config = dict(
    crop_scale_min=1,
    vocab_size=29,
    encoder_channel_attention='eca',
    text_encoder_norm='rmsnorm',
    text_encoder_mlp_ratio=4,
    text_encoder_head_dim=32,
    text_encoder_positions='learned',
    lr=0.0092,
    magnitude_pruning=0.5,
    steps=6400,
)
Rows from block 2 of the text encoder of a small contrastive image-text model, named by matrix and row number. Rows with one number belong to one neuron. Each number is 500 + 25 x the weight over its row's rms, rounded and kept within 0 to 999. All counts start at 0. Numbers have three digits each.
After each neuron's rows are labels from the 100 texts, of 14848, where the neuron reaches its largest size: "tokens" is the input token at the peak. Only what is clearly more common there than usual is listed. The data: flat shapes of many kinds, plain or patterned, on busy backdrops. In brackets: how many of the 100, against the usual share in percent.
# gate: MLP gate (text_encoder.blocks.2.mlp.gate.weight, 768x192), inputs 0-191
# fc1: MLP up (text_encoder.blocks.2.mlp.fc1.weight, 768x192), inputs 0-191
# fc2: MLP down (text_encoder.blocks.2.mlp.fc2.weight, 192x768, transposed), outputs 0-191

gate.450:502470471545494500527500500537495500482500500485546500500508500525500465499500520500500500500549487473500500500525500500500535461464518475449500530438485530500500492500500537500500500470448500566500507522492479500477500500500566500500538500500517500519500500546472500500500450500524460506500500466459492500500528500500496500536447499500520500457500500527500500500429500535537474465506474509500525533535500534500500518500500500500500455500464500496419500500500500467479546539546500500467500524526500466477531554525500500500500546461567527553500500500500500500500487538531525486
fc1.450:465478500500500500516500500500500500500566500500480531500500500500456517500500469500500500500523500455500474500500545429500500474443500554530532466601490500500500493500500538562496500500500512557500476500549500500500472500526507500500500500519500569500500484495526458500500502495500500415548542500536500500500500500474486543535500500470500500500500507500500461500500495538500498500500525491500500546487501533500500463500484480500500500561457531500459500489500500500463471500500500500468476500500500466500500500500500500500511500481571505466500426438474500500500500482475500500
fc2.450:517500487500549546427500448468449500500500468498555500526560500500500529488531500446500500577500484458479500500511486449500522523500546500433500500496500466521527519548500468512500489444500500477452475466535500566500505432468500500480500500500470500518500500500499463500487500500492500500500500500441524477500500500500521500500500562524500436558495500479500500500500500500500500487500500500500500551500500500479500541500500500470562497500500456500500500546500500485500500534500498500500500521497500500500500452476462500500504498557500500500500500488500474500498487527500500518
tokens: "u" (100 vs 1.6)

gate.576:547500500500500543488494538538500500500523474500552517500475460508437563454500523468500472500511500484500500500500500467500531500500500500500500491500500500542510500539500500500520500500500528537500468500500453500505500545565497500500500500537475505500500503500503500469500500567561500500500500496500500500500500535433500523500463500500500467500526512475500500480500506500500500500517515550524494524500500543500474500500506500509500500500512500500500500500478512500430465534500500516544500441517441466500507500500500500471500500500614526429500500461478500500533478500429514500
fc1.576:445500457500542500500484500470500500500514564529500500522500475500508455500554478500500500483500471462500500472500532500500500500447499500500516500500500552500500500500534504549500500464500500500533500500500500500464500500500574420500505500500500500500500500500500490553490412443500539500500500500500500500501591522500500512500473500500500500500500500500451500500500474500500505500500472468500514552500500501500500506500500500500584490549449500502442560500500500459500500500500543514519485500526564500500533500500500432544500500500494479500536500481493486500500500500500500500
fc2.576:523414500562500538500500500500500500492500500549549500526500469500500477500532500500500500532500433500480500500500533500422523476423514500432474521495500553500500476544500500500500528500559537500500500500518486533500493500499500500500500522451500500503500502453500500500479500451426454500500578517452513500500447500500500500500511471500492500500460520500505489500500529500500535500502500521500500500544500500500500500500500500500543500500500500500498539500526549500473500500487500500500500500444500449524500500500484473500545500548500500518553500530500500509501468500500500534
tokens: "u" (100 vs 1.6)

gate.747:500525536504454478456553500500488520478500500439500495500500465500459552500520500500500500500480454500520536500500481456500552480500490535500517500500500500495545500512449500434500483500507500500500555507466500493500500462545519478485511523488500538500500500485527500530500500527513500542455519500483538500507470484500500500500492413500500500515504500444500537521500500500500499500512540500457500502464482500500500500504520554500500527523500500500537500561478544410500499500476499511546488500500500510531525488529500500500500500500534500466457500561500500550466500545500474500
fc1.747:492500500507521448475509536438500505500536497500500455531500500479500500500522500506456507500459514500511500500579500478566523500512495485509480506500500439489569500500498471500500500550500571515500516500500483549571491491500500500500500500452508545500500489500500478476484482444500503539500500500469500500500474505536447457500494465500500500504511500500500524500500434581500500434500531500500531500500500500500500496500522500447496506454500540500500454556500500500500518500500470508518500500500500500496500492500488476500494500500500467439559500500500475543500499500500475500
fc2.747:500546500534459522496470500500552525483500500485510490507605419540500529510500515565497500500427500449500500500488495470500534500500500500500496500500479500500511556516500500500500500502500500500500516529500507517500512500500500511500513500500575510542490436485500500500547500487500500495539471500502475470498464506476425500500500457500525497500503500461500500500500520564473500500500500500500500479500500500500528566426500500491477500494443466500500500527500500500500500500482497522500500532500500500493500500500500442492472540500500542500500500500521500500500500500586500500
tokens: "<end>" (100 vs 2)

gate.147:500532507469440500504500500476500500500463500504450494489458521498451500500500493537500458500553480500500500500485518500500500500500500500500500500500491517518500500500579500500558537500500475500556500489500459500500500484513454500500500463528517500532500453500500500535500500500490481471488500500500500476522500500518500479526500500500490458500500486527502500500544500500449500455500487464500479460500434500520500500441525476448469500500521539500500500536518456522500448441445463500459475500500461550472500515500519526500480489449464493500500531437500459456439500500500500500
fc1.147:462513495500500500500529509550500500460572538500500500500524473500500500500500456500468462560452506500500542506500454585532452544500500500500476529452500510481503484500500500452445500500464500490500500537491523500500500500472520500528500500471500445536475500513469500460500565500500517522541469445554456500529500500507450500500510500500540539527500527500491546500461509504533500469500500500500500539500528500538500513483500500526500500500500500500570503463500500500534500500480500520500525500492521547486502477460500500500504500500509511500500500526500500516548525494456525500
fc2.147:490500505558485500486532500471474475500500500481499515566532465490500500485500487474500500500491500455554500470451500540500550506500522456476497500500500500457521467500500485517500516500500560500477500486500500500517533535475500500533460513506500444500500487500500528500499500500500500549543422500546500500553515491509522500500500500500563485500500461542500500500500500471500500500523489527500541500500439500500509450491500472500500544550480500460555500500500500500500500500500431454518563464500524437500500500516517500548500514500500474500514473522457514500531465500500500500
tokens: "u" (100 vs 1.6)

gate.394:500499500480478500517500501500500500500500540540500510500500500500441500590500490513500494493500500490500526501520500500500530549448500458500532535473500465468500500500500500484500495523453500500500500570500521536500515519500500500491462500500500497585457546500500547528509500508500500500466500500500437450570500486500512500500500500473500500470523500500535500491482500500500475485500446485500500500505493568540500500500529521533481476458500512500484500500539438427500500448500537503490527518500487500500496500500559500500530523500468517500520452500505500525520500503550457483
fc1.394:496548483509500427542500500470451501500500451500500474500500539439500500518510500499545500519525491500521500500500468518490500480544499538554514500430537500500517477500500500457510500500567500500500472436500500465500500519542499500500500500448523505500552500504534469500551515467500500474500500512500537472500474511466500500549511500500500464496482500500500500500548500512500500500500519512437545499529463500488500500525550500500503500544500443500500538496465500500500510507525444500500466468526500500500517475500437500500476483521536522478500493469529488528500500500500504555
fc2.394:523448500500500500500500492500550500500480493487508500487500500502494536500548534500539500500510500478500476500462500531500500500500496518500519537500503500500505510516500500500500500500520500498500500473535541452528518500538500500500500500545500527442496463498500469532487579545526507498506441472500508504472561447537481500476500500490500500500500500500491460488500500462500518500500500529454500534504527500500471500486472483532500500560568500500554410500500500500500547500469452500484485500500442476426500438500470553506474532527500500523532503500500500500491503500465500500
tokens: "t" (100 vs 3.3)

gate.473:500500500500494447442456500500471500540500500500500452500509520500500524445500500534500536500500464500500500500500477480500522500500441479500546500574500471500500500524500500459520488500500517500554526500500500517520500469500500500500528474546567518500462500500461500500500500434500500500500541500513500500500483500509517500500500500500524500500500461500500478500473472500500465500567544478514500461500530512500500500463500500500500543532500551500481473500538500562500450461533500527508470500427500532500500515500524500500474516500521569500500554441480529500500500499468528465
fc1.473:472511500444500479500500482467500500500500445500460522459500505500500500449500500500450500500458466492500531500500500500500500531500492500500500500500500500543500500527502554500500500500500473500500516489500500500529500476500477500500500500500500480555500471432470536483500422457500500455470553550500525524500516500522500447500481535500500473500550500500456500500500500500500551451519457436500524467500500524479414500500500500462500500515500494542502509469500431500500524500500500500500500526500459500500500468500500500500474508497494500500471545500465529477461493442500437500
fc2.473:500476512500500500466449500500500477500500526500500500500458500500477500500500526500528500500557528555523500500500500536500460481515469500466577500500534437535500500533478500444500480466538500500536558578500500500500500500477500500471542466563440500472500500500500500568480500554500500500500500500500442500500500500500500500532480500500521527500482500476500500511500484530500500500526524500500500529500569458480514500515500500500500500527500541484466440500500526500467493500500476500467500500471476500500458500494500500500500541460466564481500500500563500500500500500526500528
tokens: "u" (100 vs 1.6)

gate.190:500513500489519500500500500475491435500492517500500500500500500500500500500519516500500500432500500568500500500500500568500500526469500542584500539500500450468555516482530500500446500500500513500500500500500500528531414480500452500419500478500462466500500470500454584540500518478500471500477500500490517500500517504500546525500500500500500500500500499475514500500500500500500500500500526500500500500500431500516471500500500500500500500500460500500500500500500481500500500537500432500500544526520500500500500514545500537455500496535564500586500516500500500498500500500500500474
fc1.190:563500500514478500500475459500500500500550461512546500500500500500500476500500500500424500500461500500541500500500500500472500500500500505443500500500500500551422500435505447500545537539500500464500500469473500518482543500500541500567500500500493500470500500527500500456500467500500500497500494500538500500500500500500500500500500529552500500500485499500475555500461500500500472500500460500518500447500500531500522500455556500500549500500540500500454500505500465500500500457500500500500500500475533500500500500450479465541500515485500549415500500487453473500500500500559500500
fc2.190:500477569563500500500500486500500500500500477499500500526500500487500527451500516500500476500544528477527500503500506500525500500500545500480500500500500500500500537454500500500536500500533500500500500453482456500500573500500500535500500500554500500452571500512505500485500499500522500524548500500519500500500506510500500500500500500500500500500446507461480500508500553446501515495500500500500500479510500500485500529500537536493500438506500449451500500500500563500500498500500500442469445430500483500500500442432500429500500500500500471500500500462500500500500500565431545494
tokens: "n" (100 vs 5.8)

gate.505:500500538500500500500499541466486500458500487500482500541535500500506538463500500500450500507500500436500500468500500506500500500472500500500500500500500500500500500572500500557547500500500467500500461500553500532500500480500500500487478500488509500500460542500500481500500487500500500450488500500500476548500500510500500500523500500447448500523526547551446500500543480464500500459500529500500500557500500449500529476474524500500453500557500445550538500565467500537500554500482500500501455500538500500500480552500564500500509559533454500500500500500500530500475500500500500500
fc1.505:547542458540452461500500480432540502500482471500535500500559500491548500500519492489500500481543500500500457500500500500500516473528500500463515537500500500567508524500533530521500523500537454533500500500500439526500456500502500525500446518500536527496500531531482500500500500484500484474512524468513466509500479500500500474500526500500500544500469500500500453500519500544500500444500500475474516471505500500537520507517552500510439500539555506500517500500500500500500500500500468485500500508473500525471500579500536500500500500536465500527486525519469500533460519500471567500
fc2.505:500500500478498500547468427476500500434530506509516500549524500516500522475500467546500500500500555442500500525500527590500500484447500458500500544500461500510500500506500508491500472477552502500552516541470484500500515472569500504500500500500500454500531520481514500500477500500561449500472500500533500546525500500524488500500540500463468500543488500505500465542494491500500500522495458500529518500543500500508500500551530500500500493500500472500500451537500500500464500552434500500500524500542500510480500511500533475467500484500491500500500500525522546500500500500500500470
tokens: "r" (100 vs 8.2)

gate.514:500500474539500520500454543500500440500500500513500500500500500506500518500500500500500485500570506500469554468500500500500500500500500573451544477500500461500490500512396500500500500500500498500500541500450500574432500554500500500500447500500526500500500543541552500488461500440500500500500500500500474500500531500500469500523516500491481500500500509500500500500454500513500500500500500500500500500547500536500500491500557423500500500500499468459500500500513507500500484500500584520439500500562518485500500500533488500470500500528500512532500500482500524500500500500500539500
fc1.514:500500469494500500500500469525487500500500481500500500500500482544482500548500500500500555500478500500500444534513500500500500425552500500500500500594486500500500500467500544466500500513500553500485500558556500500487500500500500500500461524611500500500501513466494500500500500553523456500448497529495512532498500500500500500539500501528500500500531500500527500500500500584500484459500489500500500500477500500500500474500500500500512500500496459500478540440487500500500550500500517534508451500500451500500500472500500459500434540469527500500527500493493500500500460517500550526
fc2.514:556461529500550500529449500500500500500522504434504500495551500458516447489500500500500551515444484500500500500500500500500500500500458500438500500479466500505500518559478500500500522487500500500528476491554500500461500500500500500532500500508471500500500500464500500500536500500469459554500545509493558500518520512500510513534500575500503500500500521500469457490503540500505469500492501500500500500500474500500499500500500429478500500500445500500500548500464500537536450516480500454500498500572500500458500452500490474500499463485500500500490441500505459526500493500500437487
tokens: "u" (50 vs 1.6); "o" (50 vs 3.9)

gate.161:480488520576500500522497572494500500500500458500475470511500527500500421547500444483503519500476542500500500500500503523500500555501500439500503509531503500524487467500500470500500500500475473500500495500500491500500525500500500500500459518531502448489500500500461542500500500520522525499500555500539500432485540500532500517500500500454442539549500500500482495500530488538500500528500500520535475500515518536552494500442555549537564476500500500511517552480500512500500500500494495500505500500553499494500515500500500500503468465470509517500500500500500459500502467500456459535
fc1.161:500500486500500500459500456500500482500500513500532487474460494500532501450444500493500475497500500500457500492480500450459500500488480532500482500500529514444500458483521500520500461517500500500512500500473500497558528500500514500599510500520500500500471519497500500458500500457460454525523451500509500526520493533500557468504518500502500500500500500531521500488400488445537500456516500477524500471500530500500470500536491500500498508500500533495501482414500500500442525551500500500500500500480509497500496495550452500487530499500500527500488536458453500500508500500500538500
fc2.161:482531500517500511471500500500500500500469465514488448582500500500512477456500500528510484475500527501500511457561494447455551515451513454500500500514500500521500565500500543508526500542500539500500500500500505555500482500496496500500500473500489500486500500556500500541538500443493454500500500500510499500500536500441500518500500558500500508500509526507497448500500500521500559500500471500500500500500572450500489506501508510568500500500500500520478500500514538470500500508466468500500500500500500500500500500499500500500500500507518499472489460500500500467500577500557424466
tokens: "n" (100 vs 5.8)

gate.681:513488518500500544498471500459516500479522500500500500500500427500500544500500500500500554500500488593500500500500465500505500500500500500541500515500544466568500500452539572500479481529500530500491486452500498500558506481500500500451558500510500469452500480500444482500525531475493492535500500500483512500540500500533450532500500500498500500500500503485500465500500498500524521500500485500532500500502498500500450500500516550527500510500466500500500500500494500500500482552542430491500500500485500495512500500562499500471473504474450493585500535500500500495450543500500479500
fc1.681:393500500525537500493498487445500500500500495590500566520515480500556523503550500500500545462500524500489509500543504540500495505500505476565500500540542480523500500500500500500500500500500500478477500500500500518500524500451439500500510500500500500500500510471500486491500530435500500471497500500500500492500500484479500552500533500500567500500500500500500465500500500476543526500506500531500533500500500500529500500499502516500500577500500497553526518500477500570500497520528500500535488513500461500469511500500506500533480435500552500500442477500495500500545500500492490509
fc2.681:500527474500566520500537539444472509500508500523509548500503500500500532500561493500559500503486500542427500500453500554500494508532533504526493539500527500526500522500495500554500500500500500500500462500500543572500457498483500500495500500500500500500500500504518508500457515482500500529500500489436490500522544500500470558500500513500500500500484500500508421500460500500500500461493535500484500477500500500500528552513447500500478533500429500500500459500500500500500500500500442497514561500567500484500500439539530523490472500500500507532500480532499500500500493500501500500
tokens: "p" (100 vs 2.4)

gate.237:500517500451500500538500500482493478500498500486538500469480519500514500500500500515478500461491500551565500435500500459500437535473518542466474500500459500470459551500500480500500487491522500500500490483543500515519478500500491506519500479532500469537500472500500500500566505455534508500514489500500524452533500493500500530500500553500488500485500444500526500486500464451500515500482549500500500500520499470540497543527500510504502487480467500573500540500502500500500530448483465500500450500513478465500451503500500500500500477549489436500439500500540500507444519471487524500
fc1.237:468515461500507500500500478500500537500500500500500500500500500504490500500500500500474491500500495500500500500500513524500500500500475500458500500500500500526500476478535511500500500502499428500507434483457500500594500541500500445501500518500449498433500500500469503445474500500500515442500500475500500500500523500500481515457597500500500506592500500481500502526486519500517495539540500500556479500500510500547500506500500500500506502500503500524484538500472500532500532500500525500551487500463525488500527537500436500489549457489500479500500500436500500500500572478539500456
fc2.237:568500500512549500500500500500511500500513500478454500500500500496500500489500500500515540500505517519500486533523500524460500489500532500500500537498436500438507538494500468478473500500477502471500510500500500500520500485475469500476559524466512500500517500503500455504500503511500464522521500461500500500543531500482500512540473500575500477500397500458500500500522468500507471426500502500480495492503500520514500519500500487470500500512500544430560500500500539500458429553551500505505500487470521500540524500500493500472514520514485500500515538532508500500486565483469493479
tokens: "p" (100 vs 2.4)

gate.90:519469487537500486500500457550500500541508500434525471500461500459494500500500500440546500500485518500500490500500500500521500500500504500482500500539523500524479437500538434536500470496506500500500500477510478500498500521440541500500474575535532500500567506541461525490500500493500500525500500561500476500420500500500500466500538500532500536466500500478486508500485500500500506498500517500500500500470552531532526500500463463500500520500553500500497500500500500500500517518500500500505471475500546500496468474476473500549437500537498500520500500500500500531509590500500500500
fc1.90:500500513441506532500439500500494502513482500500543480566439500500481522500500509536500504472464500500531459500500500516510519500500515516526500444500500500500486556500483551500500471500542500513500500476529500500500500520500500473500512500484511510500500519500523500506481500500486565489461533500452500500473460541500456500522444500500500500500500466500474500544500547500500500481531475500452521500553500500500454500481500495500529500500469519476500562500502500460526500533500456451500571466527500516500529500500500500500535500500500463500500500445548548500500415500500486500
fc2.90:464500551500475500464500500470500500498500480528570500500510500493519539495500521500500500500500500500531500500447514500522485581500500500500475500500500500500500507475511468500452500509500516500500475500474500527500452518500500528537510500500500462500449500500515500477532471500477471453500519475443500531503466474521496500521500491500533500500463500500547500517500545500475500474558441500500500528545446500437455552520500460500500487460500453464500500500500500500500499467500500500500500500477451500500500500569547536461551500500486500500500510506489500530464451519440466500
tokens: "<end>" (100 vs 2)

gate.503:485563459464563500500542479476500500525475513500462484473478519491537447500542490500531486449484428528451500500500500500508500451514542500480500557549500533504500528519455462500457496500514500512492499500536500506435530500500500500500527515564535500500521500458478484473500500483500459523500500500517485500500500490541505455478500533500483500500556471554500512510500470500500500500500490500509500500500554481500551500500480500500500486500500500464485508519500530561500546500509500500500469524500510500454500510500521500483446500500525543500500544518500500499510554484486500483
fc1.503:428500537500497500500500521501500514528500492539500500500500500487469500472528525502497487525536500482527493460528500500457532500478549511500533500438500528500482500500500500462500500500489536500480441500476500455467500463557500500500440461492524531500521538500500500490536488453500512461472500500470491509461500475500522472507518535452539450519503458554500526500514500498467500453554500500500500511502476500500513489500500473484516500515500513537460542468447498500530500471509500426500470500434500500506500500500546500500511431500516497496500519495532532491529482500487509500
fc2.503:502477500465492529500500510467468468481504474537500480422475500500546500500500500500517512485481514475503494500500500500432512524449500501470499500461544473524505500468456481500500500408500504500532542481500490506517500490499478573460451500542495500527483508520500500500500466500469546450529535500512474500466491537537468500500500500501543471433539500528531505476532500500500500500529500500500466500505497500458485500500542536469442486525509500482558500500500500521500471500500469441484489500500465500500500486435500500500532500489486500490506500500532500500500473479500482497
tokens: "<end>" (89 vs 2); "l" (11 vs 4.9)

gate.392:500497500468500500500470500500492459540435500500485500500500500468501496524515493500532500500495500500479500500528500500518500500500463500500515472522495478500500534527500517500567500500539500498567500500525500500498519500500451500439513471563500500500518500500500500556500500500500445486442500500500500500500479500503500457500500474565477500500553498530500423482500500541437500470500500481500500500500518500460491505500500517395500500500487549500438500500476500500500500436499450500537500500500500524500500483500500494441467500500500549500470486452487455500500462500500500500
fc1.392:474533500462500500500451500489500480480477437500447450500480548500500500494500480478537500500500500499487500500500500485464514500513503500500500466500500500500471566552500524500571476500537500487521500500500500500500500472549500500500527500552553500500500500517457469527459421472500466500500526500489500500511500500500519507500488433524500500500535547510500500500522500500406520500500561473500500500500500500500500516502551500500500500500508500500500448500500474550533447468451500500500473500432512539497512500470500500452500500465500500500500500500500500504437484500500500500
fc2.392:478500500441500468457443500546500514500500450509500472445425532494500500452500500500508500525480428530500500500500479500500475470477500500498500500500500500500508500500500500490500500459500500492500528483500557498482428441482500561498492453534500482500500500500530482542489489455500461470473500500500500500500494514500515500500500497504562550475500514500553500500487500500500537436500519500463500500500547500500547534500554500500500486486500500547465522500541500472500489471500500544462476507437500500500460494500500500467500473482500531486500471478500471500500518500463500500
tokens: "u" (100 vs 1.6)

gate.560:500527500513485500565500490538500461500500479500500545560542500502429500500488500500500500500500531462500532463500466521506519500475442469524512500431484500500500500500500500493500475500522466478477500520500500479500500500553474498510500500500458500479500500500500556440479500501500537500525497500508500494543510475453485500499566506500469500475472500500500538523452523500500443515464553492472523478521500550489500500500497518500500584500500467540500462531494500500437500500479500500500547536500500500500512500546500458447500500506483525502543484500500505475500496541500500500
fc1.560:496500500500492500500506500455451500579483500500545500590553500500500500500495500500500537500500500500500500530500522472530500500505500500484504500500464479537500500498500500500500500500500482554501505500500500500500500500562504500500500488500513500500500500500522545500500500497493500491498456490500518500500567500441500500500526500541453500500466500455500500500485500500500500500467480461535500500526493539500500500439500500500527496500463500512601500500500497460500500500500500500500500500511502537503500500500472570500500443531500500500500556500539606500500460574500460500
fc2.560:500417500500500500493606500500500500503485442486500486500517500476500500521500500500500487500494500552472488434464500552500500457413500492500496519500500505500500500500501500500500484540506500535519500518500500500542548500559461500500515533535500500500470486500530500500490500500500500500500485529500537500528500532540500500531500530484488500456500532500500500549547552494500500516436516500500500529527500495500500479500524500500500520470500500546500500567500515518498481500487500500500493506528500495500500447500500432559466500500552472500500500521500481481551500500460506500
tokens: "p" (51 vs 2.4); "i" (36 vs 2.9); "h" (13 vs 1.6)

gate.531:500527500455500531500500500526500500500500492518531482491532556500509500500500514500500500546500500500527546461477500472497500500534500495408430500500478432450480500469568500538500500491500500500500473439509519520510500459500500487459500500465500500522500540500500423500500518500467510500500500500498500486500509416545510500465500516500500529500500500500489469519500500543500500485528500536500500500570500500500500500531500539438500462500541500500500500549500500502500493496500500508500500500500530480500500500521500500562534500472541500500436566500500500500500500500508500500
fc1.531:530448501500471500500464518500534500472500500500500485526500471513500500465500530500500559457549500529500485500557523530500468476500500456509500500500500500500500500500484500500500494500415500524536487566500467500476467542465558500500500474521489500504453500500523500520479500500500500500530500500533488512500563593523500510500500500455549434497500500500500541500519500444500500511500527500500512467500500470500500507500475527555500506500500500500500500471470459465539500500458518491500515500497488497500466500500500472447500492500429500500465431477500519500520500480500500500
fc2.531:500510500500500454500469506436471465534500500451500488506500449512500457542500521477473496500500507500500500498541500500500530500436500477500500500500479500485486561500450500500468455534390500561530459500448503483492507500500483525500498500500500499500559500491500466506500500456500493487500459500500500500472500580514491539554500512500500500500514508514500488469500500485496500500500554549500500486453500500528534535510500500500500466500500500500493419453500493500517456529456490500520474518500500500466500509495500500510500500556500500500500500480519500500500449500500500491
tokens: "r" (100 vs 8.2)

gate.106:500500500500500500500500471455500483445500487472476485578500506560482500524512500470477483500500527465494525500500527500500500461492489454526500491500501496484500564500500508500500500509500500518500475500540490500465500502576524522500500514518494505500467500469451500487500500534500464500500561510500533500500538500500500474500545477500519536540500500522439489500500456500500500514491464525532500535500464500500472500467549478500483500549500501500550486500500484500500500524417500535546500511500500500465479553500554490500473500486438538550500554522520500500500512500464500471
fc1.106:515500500500500514500493519500478500500500500481500500500515483500468500544471551500500503499476480495492500500485500500500505506543482500511473500467500500500488500553554500480534500506449455500500490500500564500500490500500507500500509536494536510516500500500458500500526465419500500483500500500500530451500500500500493500500471572484500513481540475500505484525500521500483500537534553500500500429500500523514500500500462500544551500500411534477605500457514482500517500500538561500500500524463499500500523477559466500433457500500481490500500498500506472500494483515500524503
fc2.106:494500434500500526471500596525500500500501461536500565500500512470500465552500500455499500500460482500500500500475500500511467500500500500500500500510505514500545500508500500445516470500438500516485534500527557500502500500500500540500530506510492492487458511500502500500544500466500525530500500516500483500484500499500536500500463500500500500485500439476545539500500500500461499511517550500491500507506500539444517449490511500492500539500500525500543500500542491485500465454500534500523489566500466500510476490500500559531572536432509500500500528500500500517500500500500512554
tokens: "r" (100 vs 8.2)

gate.242:550500500509500500500500500445500500500451500500500496500500500500578530460472500464500500500500500500481500515477528581520562476500463500500459500500500482541500500500500574500500459500500455461500500500500500500514508500500525500500470479486526500500531436511500500500463500488500470500458545500522510489500464566500500480500500500500526500439537487500500500500500546500500500500500500539500500537500500546500543500521458480500500510511500500500533500563500499500467500506477488477520500517552482500449474500540500500497467450532500500560464500500424500500500462478500514500
fc1.242:500500500500484500500500500500500562521525533500500432500442500500500500500500461535415500500434500500500500500500504500507466500500500500532557500490500499459453500500516471535500500500500572500500500500528500468500540500500514500500500500521471532486466500524500511500500500508500500473500440500500500398508472484458500500500500486500500492500500443500537500500500464497519500500500500484504490477500456517500500539500519500438500500500500500500463500487474472500528545500567500517500507500500500573500527533507448500463469500535538518500500500538529500500500564468500500500
fc2.242:500540495500537471500500462556505522500500536500500548530500445495478500535500449500478534471497453500500500500477479500500500500500500528500500521500500500539541500494458461500500489500469466500500500500500527541500500553500475540495500500523500504500500500500477500416500500500500465500500578463406543477460470530500500533541500463500500500500500500500500500459500552500506500500527500472528549500500497500500476500544500524475541500500514455466484500500500500500523500500530500500513500479500492462532500500500500484536489477462500552500500530500501500500418440500500500500
tokens: "p" (99 vs 2.4)

gate.579:500435500500500500541500534467529500500516500521500448466550500500500500550474500461500550500511500500500500500531523500500500500468500500505500500500500525455500500550489500500500505549463500544500500512500490500500500500500454500500500611500539500519505529484512500500500469500505518500475500487478503500475500500500488476500474500474500500500500500484548524532500537500500500500500510500500500500494500484556500500483500571500558500500500500534500548504487496500466500480489500427468500500500500500492500468500569531467470500542500457421451500500541459500500515447450522500
fc1.579:500468500500500500467556446478500441500467496500500553500500491454499486447548500500500500478514500500500489500500497453500480500472456500500500500482518500500477500417532480555522483446500500471500489500500500494500462495500539500531488453500500500500474474493500496472469548480442476500500500479500500500525533509484515509500495481500500500525500459471500500478508500518500500518555500500510509486505494496500461500508515428500429485500500500528500446500498540509500479500492500500500465500500493500530490500545523500587529500473557500500500500552432517500556500500514500499
fc2.579:500534553451500476445514508500500500500500538483500500494500551513477500486491500500505500498500500567500459497510583503484500493504500484435500504476500500506511500500496496493500500508500500513500472500500543500500500524482501523514552465476500507537500500500500456500500500500500500500500500520500500498467500500421515500458510500549500500536515473502565477540446434471558500500494429473512480478481500471490500478566456500488530430511500534500478500500500452428500500532500501500500508475500500522500500500466481516495500500500500524532500507455500500474475500500523496469
tokens: "n" (100 vs 5.8)

gate.126:500436500500484500500515500500464531509546491486522500514500500510505500500486500500500500559517500490500500450500547459500500518500536566500500500500500500456500500500480500471500500500500500500530491500500500543500484530500468500500500500500500418480492569523599461505524502500500500500500482463519500500502500432463563500500500500532489524479477541542500500495500500527500500500407510455500500500511499500471500500500500485517500500500500432500459498500478500500440500440484500549500508500500500462491554500529506500440529500500504520500468500512500500469500500500477500508
fc1.126:521449500500519527500500524495565548500500536445515500500495500500500500500500521546561500510466500500500500448500519436501500483500500500500525475525500500457500500500500500500500500500500544513525463500490476553434500500500500448529500500500510500500500497500583500560500473500500448500544500534500543462504500500484500518503528505487491477500500530500470540474475500500500524454500500500416547500546500539500500500500500489500500506500499500500485500500487500466510468495500549500524500500517500500448500481500500424500517539500500500500536500500484500500500446500449556500
fc2.126:500445500513545575500500500531500500500500500532476500500508470453500500500538520468500563500448492519500500500555500500500500535500500500515523500500500500484500469500543500500460500511480500463500500500580500500500500500523500500500466496500519500460500500500520500500509500534505458551500500463475500500500543500456500500537528525500500506516482500500500500500483500572500525489482480557500500500500503483500500500500500450461500456500461500551500500500500500516500521573500500500500500500500500500500396447500479529500500511531513590506500500519500500461448500500534500497
tokens: "u" (100 vs 1.6)

gate.46:474469515450587560526531473559472529500500525500500500470500500466521502482500500473485508487437516466475500460500485484500546530498500525500500542462501481500500513482474466470462483500500500455500551500502532500469535498500498488500500500500500547552500474500500500443471496500490470475500500452500500500503500500500454500500500500512490500470492500500500500445500500500536456451505500537521511508500570507496500469510570500500500500532521500509457523539542500522539500500543500516500497562497480486500500500500523500553500500500498500522517500494473500509563500493500503534
fc1.46:537500500537500533483487463507500542500506452500472471487500478500500467500480500457493500488500468481502468500500470466574500492500500478495500500500530490500500500500500500500527500552500460500507540543571525557500500517532485496466486447530500499519453476512521506500540500500484500481500497500500495576513500500500472500512500502488500500500467539521500500539500500500464524443475561571519522500428500500500515530500521479572475521500500500500500500540483483477453500477500539500464529500468493500473518500476500529510500500500500539524500500486500500498536493527558462477
fc2.46:500547468461500500500500496464528500529500500408479500559515457503475500460500500500500499500474500500562500507507431500513433500482463479500500498500500500500515481500500500500536510500500445500500435515517493491500448495501500500500500471512500524521526500498487500485488452500500440500468500564527500504500500504501500500532553500500526551596500500539501523500451500500512525517500546500500500484500500519527464505464500500546500500500500500500500464500500568500506476541477520460521500500500500492500483472538490470500500500500500500516500508500555500465532509500500500459
tokens: "r" (100 vs 8.2)